Weights of a small contrastive audio-text model: trained on synthesised imitations of 52 everyday sounds, one a clip, 42.6 epochs.
Rows from block 3 of the text encoder of a small contrastive audio-text model, named by matrix and row number. Rows with one number belong to one neuron. Each number is 128 + 24 x the weight over its row's rms, rounded and kept within 0 to 255. All counts start at 0. Numbers have three digits each.
After each neuron's rows are labels from the 100 texts, of 14848, where the neuron reaches its highest value: "fires on" is the input token at the peak. Only what is clearly more common there than usual is listed. The data: synthesised imitations of 52 everyday sounds, one a clip. In brackets: how many of the 100.
# fc1: MLP up (text_encoder.blocks.3.mlp.fc1.weight, 384x192), inputs 0-47
# fc2: MLP down (text_encoder.blocks.3.mlp.fc2.weight, 192x384, transposed), outputs 0-47

fc1.127:117143113135085108151105135143168134110146156129180131119152145119132140145150143101165137113136132125154114168139128081135132149106097154134090
fc2.127:099131157170117149124126196143128107104173157133141085099114134158097126164170170109190122115141131182155121122099125149128136134149111146157129
fires on: "z" (98)

fc1.227:110137114124129119113127132137136122164147151118105153128110129156150133133129112118140119169100117167144107128132089106150123152114143095125145
fc2.227:142139157109140122141128089103131120100109111120154118091122127112123111130117113124130137105156123071121128131126137161115147128132114143118116
fires on: "r" (54); "b" (13); "g" (7)

fc1.28:146118105129096111144154126122091116146123153116136138165126142222134132087097134129120145165146113149111121135137143096154154142153138145112090
fc2.28:115142125121191136134113105146140129103135122158116084076139110059124126138125099133121110071142134105119129102114096134090117115101114096134155
fires on: "n" (85); "h" (15)

fc1.266:105113145181086137119124122116129121112150126103116135108108132136136145097097138177151168103166131079125111123137136069131141137091138148122086
fc2.266:133142093166119121112129130155113120166159127104099128181130123108072152075114124151173114122142099097131141122126182125172090133105111114146128
fires on: "l" (41); "m" (19); "d" (17); "f" (17)

fc1.315:148136114159112104146117109096196131120108070099165117160099116155110178118123138162093156122123133098140152108114117124136178147088121148113125
fc2.315:126125104070132156175130169136109105150108143159111148111153142108116076137106122105185118097135126158103115164130121122143077128151178109151121
fires on: "o" (39); "m" (34); "s" (27)

fc1.162:128163124137112117097191112131123125128127145127132110094100125123108169121146080125099150113129101115105123158109147112179121139114102124174068
fc2.162:127095117104123111127094136122129154120149130143115141157139136167128107137106167156153114148133156139150162094130099166083154123136155113095173
fires on: "k" (100)

fc1.324:109120106111108122087152135102131184087095164108123167120117150152114115075114119135138109114146092119086154111159146101131137114165161129102164
fc2.324:146138144131171163178120132118147100143153104150153123144148127116148145184139151158105157155151133127160116129107137151130127133108079129171093
fires on: "k" (100)

fc1.207:117163134100105160118145122077108120095108120153115163104154116133096167118123156100131117118165124125126115172161094127124135156122140110130130
fc2.207:120102123121146111141148106177125126130130149133120125105136148118159097133154106163108127162115099112158129109071149137157121128142122142125135
fires on: "s" (67); "i" (21); "m" (9)

fc1.220:164080164111114107126140134138134163084147122101110115162080118133147164169139108143134124083139105119130148141039152144116115137157124112120139
fc2.220:085125106150183123129136118142129104182147108163119139099180137130094095097112146098124138157119153135134114157201105130127124139095137132135138
fires on: "w" (40); "o" (32); "s" (25)

fc1.125:121140150146132141118067147129139104130124134126136127113171106140148113131185121155128162115130149179086117126101143124111124091146122130136141
fc2.125:143124134136133086126193110124134147124135096122131140129118114137097158107080120087106068096136107075135124137150117144134127186134113105121120
fires on: "o" (62); "s" (34)

fc1.193:134138147151115174148128113103175143123121104094172141088128147086115094116139093092107125135110146109138115154141118103089110090107149139147154
fc2.193:114100104095143095116146134156118123116129156134086124139122105164124124131104176183135129130138120156133136090110149146169161163153105131125124
fires on: "m" (41); "i" (26); "h" (17)

fc1.154:153128122121099086149130129127115124085136151110130126113142117141110113147131145075136127095147096134158113114137125104074111157063135120159140
fc2.154:105139134149209134110115106138135120145129090159124124159099121111124136129138103158117116141087178127108150139103110166187140102194123150106130
fires on: " " (74); "p" (16); "l" (8)

fc1.326:090145104108137092138150125093124091158145157142146154181098169130137152159132117111123158111086119150150129109139171142116163123102129087122125
fc2.326:164118135143118168102118111140114132116147112118119103118180080125155094089120117124128103156193142131105100128110111114140103109148118153115145
fires on: "c" (69); "<end>" (9)

fc1.171:142117118113125172068129146144139121130115107137140103124111109100164115136133174108104131112110151150116140136173101166132134155145123096102085
fc2.171:156119137134111155147117157147140138111124108149111116140142104139116098143156137136088113127161141145094156175181130129122148133153104095114108
fires on: "w" (65); "l" (29)

fc1.275:106139099159113113138134092162177105106196161160097118099175117113104150073109129134180105147113149059095125177147127150111147129140124130166119
fc2.275:107125172115144132136106148087106151124085140103130131147070128141148121155119134121062154086169079168146152119099121085150116134127110149117147
fires on: " " (100)

fc1.167:123126142117116084172124148128210108100069106140139127113105076139116108148170151115133100134178153140111082154144088150101174111067143152153100
fc2.167:160125143146148147148126085132090138148124166060178098123138170126118128107127136129118142097117180121122149098083123138133144120161112143131139
fires on: "e" (49); "p" (17); "r" (17); "w" (9)

fc1.122:130152133134121130121109141113122141119102087115156097143172128150149140102131106141097159087102149080149128112148114129110158141099153130137132
fc2.122:106099141120146127128143117132155112113119138130087155084085143087080110151103127113158122167140118178095121157113132130164108125153097125128127
fires on: "b" (45); "k" (15); "h" (9); "s" (7)

fc1.329:086137111163143102111118119091127169117121114118171058162153140136123084137123106092108093127140107105149118143109143159160166146116111089116118
fc2.329:126104137076093129138139108119121139098112147128141184110131139096120148121119161162128146145149158137084122154155119116132122107091163126158144
fires on: "u" (21); "," (20); "n" (18)

fc1.355:130164087104107143143154150128092131109202142129116117106102138126104158156107073142121111104138190101127104115108148074116157191122140127104151
fc2.355:094097084139122134123103141150113090128183126131115165101114153151120154105061110120137104093131163127139110144129132106160189169110110123127144
fires on: " " (90); "<end>" (7)

fc1.106:106122107164090132092130157146086107164127112086112117142073150146178122106110117161111103126113116074143105121122109106109152128107104105142109
fc2.106:133130148104141166164146146129155141135129139177121145142149143126079109145119111136146144162093142121136127090090118102083129122116152118111154
fires on: "g" (32); "s" (22); "l" (14); "c" (11)

fc1.30:141168117135157157106138107103155168101120144128132103164121144103169101108111154136079149157179102121126171144116127135122133128081151131177127
fc2.30:068107145123122130109149152128087123158147115118107160123157120162101139151131104116147122132074128099106110138128113097106142101163122114070127
fires on: "b" (66); "r" (25)

fc1.2:174103136153100119126131133147135147145114133123152171134155116148098148124100150135146137098116111126148108146098110164122104172087104128092107
fc2.2:144137155145134139149116111197080097123143165123132145167115182116113126107137112126129128120136175119134143088170110117120148119151130102127124
fires on: "a" (37); "g" (14); "o" (11); "s" (10)

fc1.327:110130149159101126124132164128123143140183112103171155128115077102100188148152150104130186096123167110144145129102139143122126103104124176088144
fc2.327:117136114105163143118085121131123091138116130137119116120143150119136112120139108148155099139130121134099134116157067107123150177132115133141132
fires on: "z" (40); "s" (27); "o" (27)

fc1.254:132110098150120113156149153161153152176142147138134128162113143188085124129140133132067154171111108122168146055151109159142111125109093109145147
fc2.254:122114161088139128078093116119116117113090107116093153119161146105135159112128119132190126083153149131110111176105114089139159134122139155085086
fires on: "c" (73); "p" (21)

fc1.84:095113087144163099172117155093090160118157104157161099146167170116158125139128132133144160136118115163145117089139156138174133109134130105171152
fc2.84:166124175101113164080106125180155140137103138091083138094089095129134137124156134120122117134115149070089133128111118142068139136133132174105110
fires on: "<end>" (46); "n" (16); "s" (15); "l" (10)

fc1.349:127169101140111138152175158108177118135116105149131174160167108176111144126140131092201100131126098173115129139143120145114167123121145099112100
fc2.349:151102124118155135129085100155129157113158139086133068108093169103137112143120137176079155108138130096108113141114125131151101143158124159172156
fires on: "i" (18); "g" (16); "r" (15); "p" (13)

fc1.192:127102125131128111085167145152116119130078155133130125130141119104149149113114183129145077162093096127140107160127107155156105170098103115143119
fc2.192:156172139145168133190069108128129141131174131121174129130116174138122105149152107146138173101161166110101135114132116108119153077160174144115121
fires on: "e" (53); "m" (11)

fc1.374:113162122116113105164159147120170187138151087132143112159128106126077122151132114133133125126150163110138127082156116144117091102125125157124168
fc2.374:160115136137141161122111134142085085123137155123145127112125163144169153118132130098142146125143108143102144176125176122157162142122136104146104
fires on: " " (79); "a" (19)

fc1.379:136108145131079092121136138092146127157163133109107142169125147161125108142149111125101166128151110111140108098147143144100119097108066117144096
fc2.379:127098120119171166132147142166093128127103119139148117129122100126136142110123165156149119147103131164105110151094127122146136179139165128127126
fires on: "<end>" (27); "q" (19); "l" (18)

fc1.33:115145090150165160130169134152160114111133101089124145087130170130125133159084113100129133118115107126116121111130130136113118103129097150134136
fc2.33:144116153108085097126120099093120147158121123151138114173137080101128133107161137149112127138135141131156157146102132138156131144134143098150151
fires on: " " (79)

fc1.312:122144119125117099132124143150098112117124129153082109121125102080125108124163177130177113127114165135135110138136116131134097092096123151169180
fc2.312:146128163152150158120146097105144107145118149114167142132117119175135162141088089129063147138113092120114115113141126156125148168133114092101086
fires on: "," (40); " " (28); "<end>" (18); "c" (8)

fc1.348:095118133080140107120112147124088097146118155150131120137144135135126119141151138161165116147122154109128094174117134124110119176167142165139178
fc2.348:140126134148089101103132125136140140095106110082111130109120131113122151106110101099109133149155123140154148101132093163134170110098114097085078
fires on: "," (23); "u" (20); "n" (16); "q" (15)

fc1.212:117120139136105127155115126131096122144132120067147102147120120148145153157127140130162109131090083118139160125162106127135089111129134135133100
fc2.212:154131118125119145130109126127107158120162112114145118140143145136136156201138174118164125137067117101115089118141117121138095123145121118133141
fires on: "a" (58); "<end>" (11); "d" (10); "c" (9)

fc1.137:155124135121113115098128130108137189130088080137144053148113126141115128128129112154105139118108063138114141148070135162136158136115176133119132
fc2.137:090122110136161146158151118116133086127166163140100200132137138095124085127154148108121118119155164127134113115152104132141124148107103096161166
fires on: "<end>" (29); "u" (22); "i" (18); "," (12)

fc1.98:152144133154112134182148171113087088149131114124087121114104110162084159104100123112133128111112173119155101140126092113131124139161106172105165
fc2.98:124125133107117114110163110201147115151136103147083131144141123132139123134138107169126144132083155176124087162145138125145142115151171130129080
fires on: "h" (92)

fc1.7:133165151072158069106157170136112106164136129194153099135183138133154126108165147121112109152128143093152145148159138135119115164094163154108129
fc2.7:125097135164106187153121108127130137094125136081114122156099133152120146162120139112165148128153146150088130106132081144159136113155120077149123
fires on: "c" (66); "l" (26)

fc1.199:125125122103105170093137114130139104092133109115175127090119074111109130133106166111125157121112100165131104115138061113137132173150154089157150
fc2.199:132107139152156061133101124131126142163155145136099136153119185161137113101145089129127117144128135085120152106119181152088121086094085153110108
fires on: "l" (23); "p" (19); "t" (19); "o" (12)

fc1.333:110147100167107107115153181132139129108106173094136070144128094101115094163124116192129107122084112095121114136123138126109099135126103134138135
fc2.333:107114104184152148104121102137139135152173123129136144109108147117131106113110089069131095083106122121150101137169137109130127118142183100111175
fires on: "e" (26); "w" (20); "m" (20); "s" (12)

fc1.306:127130059124144128125131136163142103141152096126131127157102185106082122136105122124110116110121123142145140124091152129136150107154126094108159
fc2.306:118093191124128150134129116097100143124103156139117117113124081137145153122143138124154145125135150128107113134169109141118121150122107157118096
fires on: "c" (48); "l" (36)

fc1.111:112096124139166158153125136163166082141130129121140088141127129153080113132114062086116140130070114146116151129055107118108149141134113107117108
fc2.111:133150166113074115131153089087127137106134122131131173121129115110167164109137191141122074099142154103141079121175137142150142088116133121138141
fires on: "i" (25); "m" (14); "p" (13); "<end>" (10)

fc1.64:159128130115157170125142113154125160148176107156157100149129129165109136153169126137142105121139066070109163102120166146110134152112101152107142
fc2.64:107115169107088087150119146097132114089079137118094154138146144084143136116095135143110137146127172148161102191122110071138113126116157091137119
fires on: "m" (100)

fc1.234:143188126118130105142075141117159151104096154135123194122155113073158135110159138124091146128141106096098116110135161129085134174140137153119141
fc2.234:183124167151133145151127121088156134141134080117138167079141111102148098090135147135096122103138131098103107136092147110102131134124120152112133
fires on: "w" (49); "p" (27)

fc1.286:144144131156107145100117157111124110132082123133081107112114097086095174094118143115084167136132135075137157077140130134123121157148136146136146
fc2.286:126138137123103119134130130138135114124073106158101118096091154109141146092175120135117185121137146074146165136139098136116144159140117126105134
fires on: "h" (70); "n" (30)

fc1.151:129113113164200122127100147070167128095145175161167108144139113141127096150147122157136061122119099142138108146162165102155148120110155130157156
fc2.151:100133125157150123129150090158127100136125090137096161108083104112154126135118079110116110108146087115134132143122114120109174142131144107135135
fires on: "l" (51); "f" (18); "<end>" (17); "m" (7)

fc1.166:133135180156136106103118120123117070122111138129130071100114103072139137129120118131123126095113134126138161120106130109147110119113142141123178
fc2.166:129095107111120146138131117138122178134136109139139167171127141179117123131163141128129138170123104140139081136160141166104144116155111137109070
fires on: "k" (58); "n" (41)

fc1.181:135169143128178106133118106127137116140141132110149082151140135167148135137147112155115158119109135150109137130120148101145159088094119170119123
fc2.181:129085125117072131093120152124138142122104131127101168113108090092119143113117149082140097120146115114134149133145086161125122147122124119121147
fires on: "f" (63); "d" (20); "s" (8); "l" (7)

fc1.160:083141097139163121106101118056128133132096107116081104124116136191095140147067134154103124180128125136152150125102136113146134120129109107105064
fc2.160:157125147120100138144121108159132132096146140141116138132149140064137136079130100081124118097127133139127112125119082116126137126135129132132161
fires on: "h" (100)

fc1.356:127162135067138126124126111141104136099127104133171093148122076166107102135103145128134130120150113127111122098165100120094171117118157109071139
fc2.356:115098111141103146110109133164163155134142142129110150118127172102144129125151112158142160123137147103157122108100145137167054120137137135178136
fires on: "e" (100)

fc1.11:121145101089146137078141139164116130155141114153082125123121110155162118142100116160098100125080068144106148122126142106101100186132123129146136
fc2.11:135095122149102110172157161149145124138135116137146101127152127076100146112166146162145155100142155157137114113175132113142140157136109147153134
fires on: "c" (54); "p" (25); "l" (20)

fc1.339:097159125105128081149143089115130094094124137137130149105138122121116151117103154134137146130089158115128108144141126122124133171112106098162129
fc2.339:126091145133122169135116136131131148145109156114135107111150129124135080140134106110117102129159128093108121134119114121131145103123152125118124
fires on: "<end>" (64); "d" (13); "p" (11)

fc1.368:150146167139152144134114161105123174140140130122137150120116142152113139120122125088116164134135143121089139100167145133148120148117111172152104
fc2.368:099100102116126116137156129172153135125111154164104113163135162146137147120135112136133140165152125127163130162098097142126128141164134110152189
fires on: "s" (70); "b" (30)

fc1.68:146112147100129143146120172126177145083128108074129135111175163112105152097129125145148104145160110126161099157122106099082108141082130119131124
fc2.68:111124121098125119137117119115117141130099119160105123142109116111139099150130117157127166087117149130102163125154183135147142124150097190173120
fires on: "n" (74); "h" (26)

fc1.198:128100164088151106093174139141087181118082127115135133132153058133118101125116142113148060132136137116099132156135084146137101132126135152137131
fc2.198:097170084147152151153103090121142093132172145149126119125121210132146137128147091156104200114156113133142114101104129118125146103141141101155138
fires on: "s" (19); "o" (18); "r" (18)

fc1.231:127154097105087119136141120108169158155123138146174161107127126149075139124115133126100115129114164136150106080144114135124118130150123108110180
fc2.231:136123151148159146137119130116113102099164137123099099100155134096157137138125134110161178108163100099089155185116133130143130159161127151150073
fires on: "a" (39); "r" (28); "t" (15)

fc1.217:148135167106137100093143143116157090137175076149114121105128092111118148127107090137092120124103087146143173119090110119154142125105118124155106
fc2.217:116130102152137140159153116132106143137107162107158144161120157141148129120143159098138119116176149114130098131178134132103123132151138124108171
fires on: "m" (87); "a" (9)

fc1.197:131104084092176099094127140184163112144151140127098103140167099163154145143130121168108129137122111099139123143127144139124123195140109156145114
fc2.197:115142163156073165141143100091095116123106100160141148140096152092116137121135137105161127110142152152123138128121094125150139104099149110107115
fires on: "e" (35); "w" (25); "s" (17); "p" (8)

fc1.96:126167156109155152146142127097132142163073174114155082118130123117143162091156109148126130103125118125142118132180174158095141116163136129157123
fc2.96:159153088145136110113126104139120142107172125140112178155115130137143067169097163117135120150136124144124154107085090118166115136093130114109140
fires on: "e" (39); "h" (38); "w" (7)

fc1.29:166115147154141153103150122167122133113149157126138096114129147110115102150135141119122111138145121120119117082101150145160144102166129143147110
fc2.29:087174135108135115145097123077130166146122119147130164111128125166136142118141132121165130122130131113118151152168140135106134138110151132136160
fires on: "d" (52); "f" (48)

fc1.302:099143131062086109137161098130123092142115122148118175133113150125132103112125183077147121129143146148104142170144119136117083117110118116120141
fc2.302:163102133198159152105115138108116156102167159127160117128133106139118115130120096152094164132094087103162095097111159135119182137138154119136121
fires on: "t" (27); "u" (11); "<end>" (11); "c" (9)

fc1.264:121126124108114123148137115081173172153145131142104119112168105153109136176144125135123128136126096140063124171082095111152122152140125140104129
fc2.264:106138136102144139119122102119102089141120133093132107123097128125165101102133103127117109149124134093121128091141087131135151116167147103131159
fires on: "t" (61); "r" (36)

fc1.257:139153116156091127126079138140158095133152156120148138119150124120128131152162145074148123108122114145139124179121157119125113110116116159122091
fc2.257:126154113151100121153110125135111093145147147176145159139129070117125143164182120099162099111122132190141126116130156140149104102151125143152084
fires on: "z" (99)

fc1.371:172134138102107132128113149110140135142111161131107109124089107140079162167141139093102136109120083098098115140131131151111169162117156155139104
fc2.371:102128097108126138153149173115108123112119147139113092100094131171116090194152181144110131088122121088116130103128115127135088107133158131134100
fires on: "l" (97)

fc1.307:149086155121121148159151082081156151148127126158135126144125146105110145116104123149118134092138144109125140141108157137120113139127136160099124
fc2.307:128145124151129102104097166179117128105128124106107118100134109155141125124140126134116117133130115126106103112126106127154130135132131106147146
fires on: "b" (57)

fc1.139:130145143098156089118128138132123118116190128099146118120140127133138141190139136169144182092148117101141130102082092109109122157120105179099092
fc2.139:112117103104091144112140106107081113105122119148109118134073137123108122075143170092114104156103122149128079132142117103133099095151143167161151
fires on: "m" (90); "s" (9)

fc1.159:178123120107161130166101137154127141120131139075104093149103142159132123130148177170144131119145136148089107155157116118165103109136145170134089
fc2.159:155098143080148129136153087123147166144123117171134151120165149128130149153095125094120166123135116166127131096146104145133121121120110165123119
fires on: "b" (96)

fc1.253:147099119140102077136102145107140103149125157099097127166075136117128126145137115148111199088117132185107143134169146143121136108162097112119109
fc2.253:112152125122151165102140161138125142093118099140129142103195118158109129109121128129120056118135123071142106113118130104111111149090141120142138
fires on: "c" (68); "p" (32)

fc1.190:124102166173121144149172159138147123154168173093155145102162099118124130144124164098147156116122129125142142116107090143111086157075100082133109
fc2.190:158160105113167115120089086137109144118086082165112097152081159133130144103147086145121110102124129115107083128151167115179156128154162184147156
fires on: "n" (23); "l" (19); "a" (12); "d" (11)

fc1.375:108129122185149156136126157172138114096138107119144126136118154113128107109121158131127119141131099074127128135079103130146107131124093169165128
fc2.375:140131123061121111080119104100109137140099136122106122128129095156128135127128088128122125124099167168128108112104140116106155118154138114098099
fires on: "z" (98)

fc1.364:100128149129109146111093164113143093159152145157141099149111128135144117111147149129122094127113078119149153145160140100144082097146106162128143
fc2.364:165114078172157111097071111122143100136133141117141146140124112141113127110119113129115110056145142100114131108127146178126124128136120092110100
fires on: "f" (95)

fc1.252:121076131129103137110113141159139134127138064166142112143126149146133082130163159171126146117167118144139139150145155138098087120126143148085132
fc2.252:117167152130168131159125084105144136143113194117143130115155126158136147131106109129094066110139166131088133103116123123123147137099148094134153
fires on: "f" (35); "d" (30); "a" (10); "<end>" (10)

fc1.203:140130133126140157137154129163096140109150109150147161127145111127086129120140142136185115168132120107108111132055129199137090150127150156138124
fc2.203:116116122115141087116141109101132122171132162101118114142115160110168115140125117121056148112135108144160121125155128087121162127138086078131127
fires on: " " (35); "k" (25); "m" (7)

fc1.176:124127132125116083095121169075093104141133142140115087142140131154053088122117096095170098117121120138114104135111064110141094136109133129082106
fc2.176:101149109159116170153132133184133146102108127136124131152120135139181166112116125131080151126114153128117108131152171127101139126137139104149128
fires on: "m" (44); "n" (32); "h" (15)

fc1.163:136128124127120147124123123082128105119100097104128127140097121103121143138156072144108165113145138100110121126132118160076144127118155127164081
fc2.163:139150142104144118144120149155168140111139127155160146121163134146141126131107157105142089112108110151140135130119129086185128142130094137134179
fires on: "l" (79); "s" (15)

fc1.342:145147094090087094120139113116124135110128104145136138157094152124134145134114136115094186110125167156129133159145176079170136156117137128107095
fc2.342:097128146149162160117134151166128131165134146117099109075132120126111111127132095136149092109155113090141107118114078179107122109144160141148163
fires on: "l" (55); "<end>" (25); "h" (9); "m" (7)

fc1.31:086113100120126104102116112071106120111133131144095128148126132124139147118168123105147133175138134127076134100127129132131071128136117149117173
fc2.31:130115134118153131157176124180142144149138094112125147121134101150126105123094125075133141134139127144144135155100160168126173133129125112159075
fires on: "n" (60); "h" (40)

fc1.136:149098122128120156128108142115117135111134093084117127151149095165123145147179067166121082137097126157149132102098128161138131117124175154134138
fc2.136:102123125121157081106156114142149111134121163177089153117119092119135126098101182067102163141167120106133137144111129118162114119128077123124130
fires on: "d" (29); "p" (28); "a" (26); "l" (11)

fc1.334:124098150110145127126162123150150117143149095099152123162075129157119106142134138117122105138119116144072104111113141149123157127129137144132112
fc2.334:134172143137124114133099117105127109142114138139132154122114151110181125102147165156145157160129112055161107151120095131147102171112117116147189
fires on: "r" (45); "p" (16); "l" (12); "k" (8)

fc1.156:092148170090125084133132114121117162088111145105115084152127153140135125109145148164119097156114134130167109080129121136098156134127105156129129
fc2.156:138121105184149137177129106150144094157096111148147143118158148127166165142100096076135177135150147108095140182100097119142107154117151097129145
fires on: "p" (88)

fc1.300:137158130142118090154113105114126179078170117155127123128126105139111154135136143131161135105132136108129141144124108175071125158141129118139162
fc2.300:133090108084129149102152146134125092146085108099123128119124156110133090121120124097094129126133112139105080159130147060187109081124124123122112
fires on: "m" (39); "a" (27); "r" (22); "b" (9)

fc1.82:172159175141125160123147108104123143109134143121176175126131135146107138144112152125116096127143126124144155152133161138104147147098116088137108
fc2.82:115114135123166119116100121134142118134144097197116110126115167121163111108145070108129146105105102115130132129106123139152139127139122153142145
fires on: "<end>" (26); "m" (26); "u" (13); "a" (11)

fc1.202:139120165105116109124151093099149125124168142133148127132125148114123139134168153152155112150140143117164152119100169117139148106156165121138153
fc2.202:139149122140135147147121148125110124126116130148141164144102104122140112117136123095103127085094139118116128164163103152111136105110074130127117
fires on: "d" (98)

fc1.225:135169151152103174126122133101165106088117146134078154126130167112127062139103074104145111142168148135134125160118108100128149147137169128095142
fc2.225:105107129113181086135150126170108129155144137106159117156116089143115172106146192110117134125096091134131127104127140140132139091107113119130154
fires on: "b" (33); "s" (31); "m" (18)

fc1.14:128118136086129150115080131113124106149103108133157163106174074133129140147104142149118147106167085098094084102120112116140095193123143137106110
fc2.14:118136119142140109127169135141130161088127114117071088139089171152117112122133101121136121144091168141160169144136110133109130100143118128130149
fires on: "r" (49); "b" (29); "a" (20)

fc1.247:165126130115148116081111123085137121146168149135126118114120115102159121149128142147188157172136140127140120105121099120132114128141110150121127
fc2.247:108131143125101130172142143155116144102106108085126161161101147157107126092124121108108109120105107132138157123130121108135140123133133125123149
fires on: "w" (39); "p" (20); "r" (20); "h" (9)

fc1.352:154091127138131123124133176123151162179144133146124143099128142112132130134096141182177146168084146073137175136167116149127074145119172163069103
fc2.352:138149133143122118128145100181117116129096116134133120157134140148109151100154132097105125083160119169142096128132119118138167114125070104170190
fires on: "a" (43); "," (23); "e" (23)

fc1.146:117122158096145141123148148139154134072119120099131120193122143115115135124143129135117136119179148140110141120126106087116164141125130164119104
fc2.146:148149114145074102130091131105124130148135136137130091083121120122124122133110122124138111108109123102114136143145138136115073112077124101117153
fires on: " " (100)

fc1.318:134131146104107121083134150145110120134160124112148105116144116132123182108176149105162140137132127114133112091104143090109162122108098202101092
fc2.318:127110131157119149160133132130136120120127124129112140128091129103128118130104157153135133149144102141161160153145079147133098143134122093127138
fires on: "u" (49); "m" (14); "p" (7)

fc1.46:121110135101142130124116135152123121161115127110111178147135089108138108100103161124125105126142077135107092135128086109107086164113098146114142
fc2.46:138173111143085111150148126083113139101155098156131092123131166152148152135153096136124176120126163104127140144125161146138171126151163089144123
fires on: "r" (75); "b" (12)

fc1.143:104149133111107150113146121137158101182078154159130128129189147149151157116141112132127114151152110154128143171130134096120114122109136102095140
fc2.143:168131132142135137141149138145105142091173108116141142124061099105108095125125144166134155105089136105139092135125113139122150130140134173142148
fires on: "r" (28); "," (20); "e" (20); "b" (10)

fc1.79:117108161181114129121169167095105188132113131157176123108115098121147164153146105125158119156110123166137135143146115101130156156050142132095143
fc2.79:148119161163136139127161149125175153115119168138105155150152128110147118147133136145077126103126101123107114173091087101116096149127087167142099
fires on: "d" (57); "f" (38)

fc1.112:165104097113138161148138165144131151084131134105154117144118115095126125108092069130126114074135091154153130157152089158102125116158157129117128
fc2.112:094157145135140082135098081135114124157121130161111107132118164130126106158133166119125123165118161106112127105118176096139138122117095111132113
fires on: "p" (39); "l" (35); "w" (26)

fc1.263:111117128090138137096075145154110080134108151115138155158094079125123170135059105120088150139122161120104184102144140124134117101077086126110122
fc2.263:083173144130173152111144143068144098148122141119133131125113179160145103149131116118159106149079102118120100094121138161172166114158119112142134
fires on: "f" (48); "b" (37); "l" (15)

fc1.189:126122122110112109179106138128126149120149117121152096138099112156145177088150141125130140121087116111114095124178113150132131132114097155148119
fc2.189:104111121134126149093130123137156108158116134118114117145174129111098073137072130126135125145185185098123141112069111136147097115132138084098117
fires on: "p" (36); "l" (25); "w" (19); "r" (16)